config.yaml
image_size: 64
text_encoder_activation: "gelu"
text_encoder_parallel_block: true
text_encoder_inner_norm: false
optimizer: "adamw"
warmup_steps: 190
Rows from block 7 of the image encoder of a small contrastive image-text model, named by matrix and row number. Rows with one number belong to one channel. Each number is 200 + 20 x the weight over its row's rms, rounded and kept within 0 to 999. All counts start at 0. After the name is the row's rms in percent of the matrix's.
After each channel's rows are labels from the 100 images, of 14976, where the channel reaches its highest value: "patch colour" is the nearest of a few named colours to the mean colour under the peak; "responds to" is what is common among them. Only what is clearly more common there than usual is listed. The data: rendered scenes of coloured solids on a plain floor. In brackets: how many of the 100, against the usual share in percent.
# convs0: expand pointwise conv (encoder.blocks.7.convs.0.weight, 192x48x1x1), inputs 0-47
# convs1: depthwise 3x3 conv, stride 2 (encoder.blocks.7.convs.1.weight, 192x1x3x3), a 3x3 kernel
# convs2: project pointwise conv (encoder.blocks.7.convs.2.weight, 96x192x1x1, transposed), outputs 0-95

convs0.43,101,213,211,205,165,207,186,169,235,223,192,184,226,222,185,183,196,208,200,176,229,188,187,230,194,223,177,220,211,155,236,205,199,238,179,199,181,215,197,196,221,160,208,199,213,204,203,212,217
convs1.43,125,186,168,160,187,179,197,208,208,202
convs2.43,067,200,197,207,214,194,190,204,215,226,204,199,177,221,232,243,203,182,223,194,196,171,194,178,161,186,172,211,190,180,206,163,212,165,195,239,225,220,157,180,168,178,204,203,202,190,182,208,175,207,219,187,196,200,213,207,222,196,158,143,179,231,203,180,232,193,190,214,174,219,216,182,182,210,191,203,223,179,186,197,187,201,192,216,220,203,225,232,234,213,186,208,174,190,197,194,200
patch colour: brown (29 vs 9.8)
responds to: red object (100 vs 22.8); its colour: red (26 vs 8.1)

convs0.177,103,172,221,209,207,208,211,192,186,204,225,194,202,193,183,156,178,210,191,193,201,216,187,208,219,204,186,200,196,180,208,196,171,235,175,191,214,203,223,183,247,193,234,179,191,203,134,200,213
convs1.177,087,179,180,173,205,199,187,218,229,227
convs2.177,094,222,199,202,200,162,179,196,177,203,192,175,208,197,232,204,191,171,222,214,201,166,191,155,194,179,179,198,193,195,237,183,196,179,175,192,207,194,175,206,182,189,193,207,194,186,186,206,171,186,190,188,202,186,212,179,174,174,171,173,179,227,166,182,201,205,210,163,168,211,222,185,187,209,201,171,237,185,166,217,187,184,183,214,225,200,216,232,227,217,151,206,185,212,177,169,198
patch colour: red (25 vs 0.3)
responds to: red object (65 vs 22.8); its colour: red (26 vs 8.1)

convs0.19,102,234,172,211,169,224,181,202,227,201,191,148,236,181,197,199,198,230,193,201,199,194,188,230,219,200,180,264,185,190,202,182,184,204,202,177,178,195,205,220,199,192,214,203,212,214,208,210,203
convs1.19,095,180,187,184,185,191,174,170,181,177
convs2.19,109,221,204,238,191,222,221,207,201,204,251,215,206,197,197,211,209,203,211,225,160,192,196,224,176,214,202,218,187,154,195,158,171,188,210,238,170,248,201,193,184,179,215,186,189,215,183,201,208,214,237,197,206,231,208,203,197,229,188,155,184,191,216,178,192,214,195,189,175,190,200,213,198,206,220,194,222,191,181,172,173,196,209,182,210,183,207,208,240,198,203,219,209,200,201,239,232
patch colour: black (57 vs 1); blue (28 vs 0.6)
responds to: black object (69 vs 22.2); its colour: black (49 vs 8.6); blue object (48 vs 22.3); its colour: blue (32 vs 8.6)

convs0.151,098,239,165,183,197,207,193,187,228,206,197,194,236,224,243,194,208,178,191,198,193,201,229,191,184,209,210,182,229,192,191,224,226,172,214,216,212,172,212,160,174,185,206,227,214,216,217,206,181
convs1.151,089,208,220,221,211,232,225,200,201,231
convs2.151,119,182,218,203,234,187,221,241,180,171,212,169,181,212,208,201,176,199,198,209,194,208,176,198,238,186,213,182,210,201,200,186,198,191,196,207,183,226,219,208,188,183,191,187,206,204,196,163,220,212,172,199,180,230,237,181,171,234,189,165,191,221,200,207,216,220,223,209,225,260,185,212,218,166,221,214,204,228,208,232,210,189,187,214,196,204,177,182,184,232,210,222,174,217,221,171,187
patch colour: green (73 vs 1.3)
responds to: teal object (100 vs 22.1)

convs0.22,103,208,199,200,160,190,182,195,210,211,171,216,191,170,189,208,151,214,169,179,216,190,203,214,196,213,181,228,203,184,265,208,217,218,177,214,181,221,196,205,220,191,218,199,183,178,190,202,218
convs1.22,092,173,190,182,177,199,199,181,176,168
convs2.22,147,205,164,208,202,218,225,225,202,166,217,214,212,198,152,191,206,191,163,211,224,215,200,207,201,153,230,201,192,195,170,179,194,223,210,244,199,249,199,199,196,195,200,230,230,201,206,190,206,181,218,186,184,209,234,196,180,207,233,203,235,196,210,193,197,206,229,219,214,243,186,234,201,196,175,196,213,214,217,167,179,219,222,210,196,170,167,187,200,192,193,216,182,218,211,217,198
patch colour: green (35 vs 1.3)
responds to: teal object (78 vs 22.1); its colour: teal (48 vs 8.1)

convs0.17,103,248,179,183,253,215,181,198,180,197,172,182,216,185,203,203,189,199,187,243,205,215,193,200,208,186,206,220,166,185,180,200,210,173,184,204,197,238,212,213,190,188,198,222,200,181,218,219,234
convs1.17,093,192,177,179,196,224,209,219,236,214
convs2.17,093,209,171,227,216,197,181,190,184,183,234,175,215,205,210,200,198,204,211,239,177,179,175,189,181,202,211,246,205,222,194,186,200,185,198,200,247,228,196,186,187,201,190,178,200,217,206,216,193,192,189,190,220,144,225,184,198,177,188,149,195,206,204,166,206,182,224,198,187,209,210,200,207,184,207,184,199,170,210,178,201,196,190,216,167,176,236,192,207,200,199,221,174,184,167,211,256
patch colour: black (36 vs 1); red (30 vs 0.3)
responds to: black object (51 vs 22.2); disc (39 vs 12.1); its colour: black (38 vs 8.6); largest object: disc (28 vs 5.1)

convs0.160,096,187,157,202,151,174,206,231,200,201,189,195,191,169,175,223,195,204,194,189,193,160,202,211,245,218,199,198,206,209,193,207,209,209,224,209,172,201,188,170,181,208,199,181,219,233,195,181,169
convs1.160,099,158,177,181,197,192,210,200,183,178
convs2.160,093,237,212,205,160,186,226,233,188,215,257,209,211,182,189,179,232,204,203,204,171,181,178,206,204,189,237,202,181,160,233,191,189,189,200,205,194,209,196,222,197,186,242,189,215,176,188,185,185,210,195,163,167,205,201,214,166,223,226,196,207,192,200,163,154,223,215,186,212,201,194,220,179,189,182,186,214,203,181,190,195,178,217,207,206,203,155,219,218,223,202,194,218,217,197,196,206
patch colour: brown (26 vs 9.8)
responds to: green object (54 vs 22.8)

convs0.101,100,197,194,173,193,190,218,172,175,193,196,201,199,229,261,213,198,214,231,200,197,173,162,225,205,191,182,205,197,221,194,206,205,179,211,212,182,216,181,190,161,209,218,230,213,204,210,199,156
convs1.101,099,203,208,209,201,220,240,210,219,232
convs2.101,117,181,195,165,208,183,204,188,211,188,200,174,198,209,173,205,195,231,192,222,202,217,198,233,227,219,215,186,203,245,182,210,188,207,188,210,202,194,228,205,230,207,194,199,192,236,212,187,208,207,171,195,200,192,181,185,200,223,217,203,205,153,210,238,222,187,177,215,201,207,208,201,215,236,218,233,175,203,233,181,228,197,206,184,190,198,203,190,113,188,230,215,198,185,216,214,207
patch colour: brown (49 vs 9.8)
responds to: pink object (95 vs 22.1); its colour: pink (32 vs 8.1)

convs0.31,100,198,219,204,175,195,205,149,210,214,196,211,202,209,216,202,185,203,199,199,218,202,163,196,194,231,157,218,229,171,229,211,188,221,171,198,197,213,193,222,224,150,234,198,199,189,213,216,201
convs1.31,099,208,177,188,176,173,174,198,190,173
convs2.31,087,221,156,221,214,190,206,214,207,184,203,214,191,202,183,232,190,186,179,224,198,197,198,199,192,158,191,212,184,193,174,155,190,217,191,230,196,244,193,172,207,210,190,211,207,211,207,180,202,187,235,200,200,204,226,172,185,184,219,193,217,218,205,200,207,178,228,213,171,225,210,221,201,215,203,186,255,236,226,163,184,212,223,202,213,172,208,211,224,170,178,235,180,223,212,206,223
patch colour: brown (27 vs 9.8)
responds to: pink object (63 vs 22.1)

convs0.37,102,208,207,108,210,206,201,186,187,207,206,193,190,214,213,206,215,238,213,196,211,182,193,200,177,160,213,199,197,204,191,185,202,196,219,218,213,191,173,189,167,223,203,202,197,200,216,225,212
convs1.37,096,201,219,202,205,235,225,197,211,235
convs2.37,128,198,203,190,204,200,222,207,190,194,197,197,183,228,184,222,200,217,204,214,207,263,243,210,195,197,197,168,187,201,178,187,203,204,244,217,178,221,210,172,205,181,191,186,192,214,205,185,193,219,219,205,169,201,190,203,175,225,214,183,200,174,258,230,202,187,184,210,197,224,169,245,217,218,196,251,201,216,202,187,194,196,232,192,234,198,200,186,179,202,197,200,204,220,237,236,193
patch colour: black (56 vs 1); brown (40 vs 9.8)
responds to: black object (89 vs 22.2); its colour: black (49 vs 8.6)

convs0.134,100,197,235,185,215,214,174,181,173,217,234,200,203,195,184,165,174,231,181,172,220,199,200,204,210,199,188,188,207,166,188,189,187,203,195,217,214,182,206,179,219,206,229,220,166,198,176,230,242
convs1.134,091,175,183,176,203,201,189,223,222,231
convs2.134,097,231,193,199,184,168,190,202,187,216,195,185,200,202,225,219,203,168,226,206,195,176,199,152,169,185,170,203,179,193,223,180,212,164,198,197,211,197,168,201,178,179,193,198,188,176,189,205,166,190,212,189,197,176,197,191,195,179,157,169,178,224,188,189,196,200,207,167,168,219,203,198,182,214,185,182,237,174,162,207,189,188,201,217,225,205,222,239,236,206,149,200,192,210,184,184,202
patch colour: red (31 vs 0.3); brown (29 vs 9.8)
responds to: red object (77 vs 22.8); its colour: red (26 vs 8.1)

convs0.137,103,218,174,177,178,205,183,211,221,234,186,209,207,204,196,221,223,184,190,171,185,199,225,194,177,183,257,169,206,186,202,217,265,198,224,208,192,189,202,193,193,202,176,207,193,206,212,192,189
convs1.137,091,204,229,229,212,236,220,210,205,202
convs2.137,097,189,248,209,220,209,207,230,222,202,215,201,180,205,211,208,174,211,202,189,194,231,208,215,203,211,197,194,228,204,178,174,198,191,223,227,204,207,210,192,196,172,199,166,208,193,188,185,219,208,188,224,202,243,209,211,217,230,184,176,166,228,209,224,221,223,210,225,249,243,153,210,225,181,230,211,168,210,199,243,192,215,170,201,198,215,199,172,195,216,223,201,176,199,200,192,190
patch colour: green (39 vs 1.3)
responds to: teal object (80 vs 22.1); cube frame (29 vs 11.6)

convs0.77,098,190,184,197,185,170,215,160,199,220,209,211,175,230,209,232,210,179,223,216,240,216,175,209,219,217,190,172,213,200,209,205,208,193,187,215,191,215,186,224,176,178,194,207,228,170,231,204,161
convs1.77,091,211,194,190,218,229,230,215,217,229
convs2.77,130,183,193,172,174,202,200,200,218,196,218,211,220,181,168,183,210,215,187,183,207,207,193,236,213,216,249,219,201,222,182,228,211,204,206,205,223,177,197,230,211,209,214,217,227,175,198,235,222,188,178,209,211,206,196,203,224,214,214,230,216,161,203,191,202,223,190,215,228,190,193,188,208,206,192,196,138,177,204,190,199,208,187,183,170,209,160,204,164,185,256,190,200,160,190,203,195
patch colour: green (29 vs 1.3); brown (28 vs 9.8)
responds to: pink object (61 vs 22.1); green object (59 vs 22.8); cube frame (41 vs 11.6)

convs0.1,097,202,194,219,208,209,215,220,218,181,209,193,207,191,193,220,236,177,204,212,156,204,194,187,205,188,206,192,183,238,184,206,180,194,200,152,207,193,204,213,214,198,167,193,243,229,190,146,198
convs1.1,096,179,181,211,166,201,222,200,228,217
convs2.1,098,183,201,197,195,192,177,229,214,197,176,237,178,206,197,206,173,185,198,185,209,206,187,183,189,173,221,225,197,229,206,214,222,213,199,187,232,187,169,213,186,241,180,185,218,163,219,216,208,203,206,207,216,205,204,181,221,157,224,213,194,271,196,182,208,210,246,227,212,200,188,192,204,190,194,176,202,204,222,219,201,215,185,213,159,233,203,217,197,179,200,179,164,200,193,169,203
patch colour: orange (48 vs 0.3); brown (25 vs 9.8)
responds to: orange object (93 vs 22.1); its colour: orange (30 vs 8.3)

convs0.58,104,216,206,176,178,198,197,184,182,197,194,192,211,209,227,226,185,218,220,179,185,178,136,231,195,180,164,211,209,217,163,212,199,172,208,203,171,192,180,182,188,208,211,232,217,205,207,194,186
convs1.58,126,178,177,194,158,174,198,190,200,205
convs2.58,071,207,204,151,204,184,226,176,219,237,207,222,153,190,196,157,196,197,210,202,205,209,199,219,215,222,211,162,208,171,217,207,173,206,197,193,189,154,192,244,208,217,200,215,209,214,215,201,184,199,199,202,193,237,188,212,173,215,223,224,210,159,202,219,219,226,184,221,208,182,211,171,196,191,209,208,194,235,189,216,250,213,197,206,193,212,159,182,177,205,214,201,190,181,213,185,191
patch colour: brown (30 vs 9.8)
responds to: pink object (51 vs 22.1); brown object (48 vs 22.4); count: five (43 vs 20.3)

convs0.179,105,193,197,210,213,214,222,219,202,174,204,189,219,204,198,202,213,193,211,217,156,183,211,202,205,188,209,205,172,248,199,190,177,211,218,146,190,197,222,203,204,224,202,194,235,248,180,172,182
convs1.179,091,174,181,176,198,208,171,212,223,180
convs2.179,096,184,193,207,205,202,174,215,164,174,160,210,203,219,186,211,158,190,187,187,213,218,202,182,206,177,199,223,184,235,191,228,225,229,212,167,201,196,173,175,211,248,166,190,201,199,218,217,230,203,221,227,231,186,204,182,207,159,206,210,201,244,204,205,202,182,244,198,202,198,192,222,227,202,171,183,214,213,232,191,180,182,186,202,185,212,216,210,204,179,179,174,180,208,196,174,205
patch colour: brown (26 vs 9.8)
responds to: orange object (80 vs 22.1)